{"encoder_activation": "silu", "encoder_mlp_ratio": 6, "encoder_head_dim": 16, "encoder_patch_size": [4, 4], "encoder_positions": "conv", "fusion": "cross_attention", "decoder_norm_position": "pre", "decoder_bias": "qkv"}
Rows from block 6 of the image encoder of a small image captioner, named by matrix and row number. Rows with one number belong to one neuron. Each number is 500 + 40 x the weight over its row's rms, rounded and kept within 0 to 999. All counts start at 0. Numbers have three digits each.
After each neuron's rows are labels from the 100 images, of 14976, where the neuron reaches its highest value: "peak on" is the class under the peak. Only what is clearly more common there than usual is listed. The data: rosettes with rotational symmetry.
# fc1: MLP up (encoder.blocks.6.mlp.fc1.weight, 1920x320), inputs 256-319
# fc2: MLP down (encoder.blocks.6.mlp.fc2.weight, 320x1920, transposed), outputs 256-319

fc1.347:557517538538495527480536473471500451483567465518372498537487483474531496475484499457461495469464517460533454534527517476510555495502460532487484534520546475558496498463478455524468515490562447
fc2.347:436468539509483519505563566487532582496482521486548488476544503544488439508478499549539545543486549472526517475523492544422545480465559514454590491491489596481470428507470579502559512483449473
peak on: rosette

fc1.747:557468439482517521507554456463448545508477461459439464425441556557475487477525449493474453491520435559506551505517466453523529546451492523498544484521483538521498482481426449472494499412563575
fc2.747:509484483463495562490501480540505497486411507500496421511607453520552482509509427496459513531429538519503458538531493486561569587504440498476512543499506579494502497461479531497456518511476516
peak on: backdrop

fc1.451:482466492472467495504454532489459452501485460559449484504466507537444529543508535498403560529478397535568487523489554508465551461548576488580489471463573520472483464555520452475495404472525511
fc2.451:443538492500493513501509492476517548485528570454555457513563458482529431460468519509548485442485546518468483523523453546503429488498428523457485501505409543593494481480529548487512579502494484
peak on: rosette

fc1.180:512468497545500554480503503564450424464436519532485484503564466523506490461473439514497540572454462516509449532561461517555513483502503426487570522508514531502523497524547542408465449549509513
fc2.180:530515501480496514502497542441567542463452538526540475453527490542491438526439520425468489535492594562453588506497544536500541519492476575522462420469481529516533532417496485505507478431444524
peak on: rosette

fc1.372:523453504488520491489502499504401518560447512519516471477499498560497462470518450539539531488526448500478516538423480540556549487493475556442484557490521485529454467450472494506426453587492426
fc2.372:503501475588500544495499540489586554435563498529504532447506549516481465554478561513499576444488580568501487480540544475533482443498502448478490553444476512478489538493543537502517511460416538
peak on: rosette

fc1.268:473469537527506563497601443525458505455473467458466485512437500492508557400506514471483497478583461512517524524490450520477522546511454515444494427554459511522536492421515533530445473417467481
fc2.268:478424523457419485499494562502566561508516480495459540473538549558455437542498483485542553530481507515471510432504566542555465438509528497488533503477480578512452545500544517471540498494454458
peak on: rosette

fc1.47:526471432464488542539491486560495525509458470560427482483488508546471540536551519456467538487495452475555494499489550432451500519497516508493483507509531532438459465462447493497487398493525523
fc2.47:447494488488477504505510532436509497467480542522495443511542490539500428458445476524456499471483506576485518518567467521558537510485497493460511484461454520540515500473522491487512554462484510
peak on: backdrop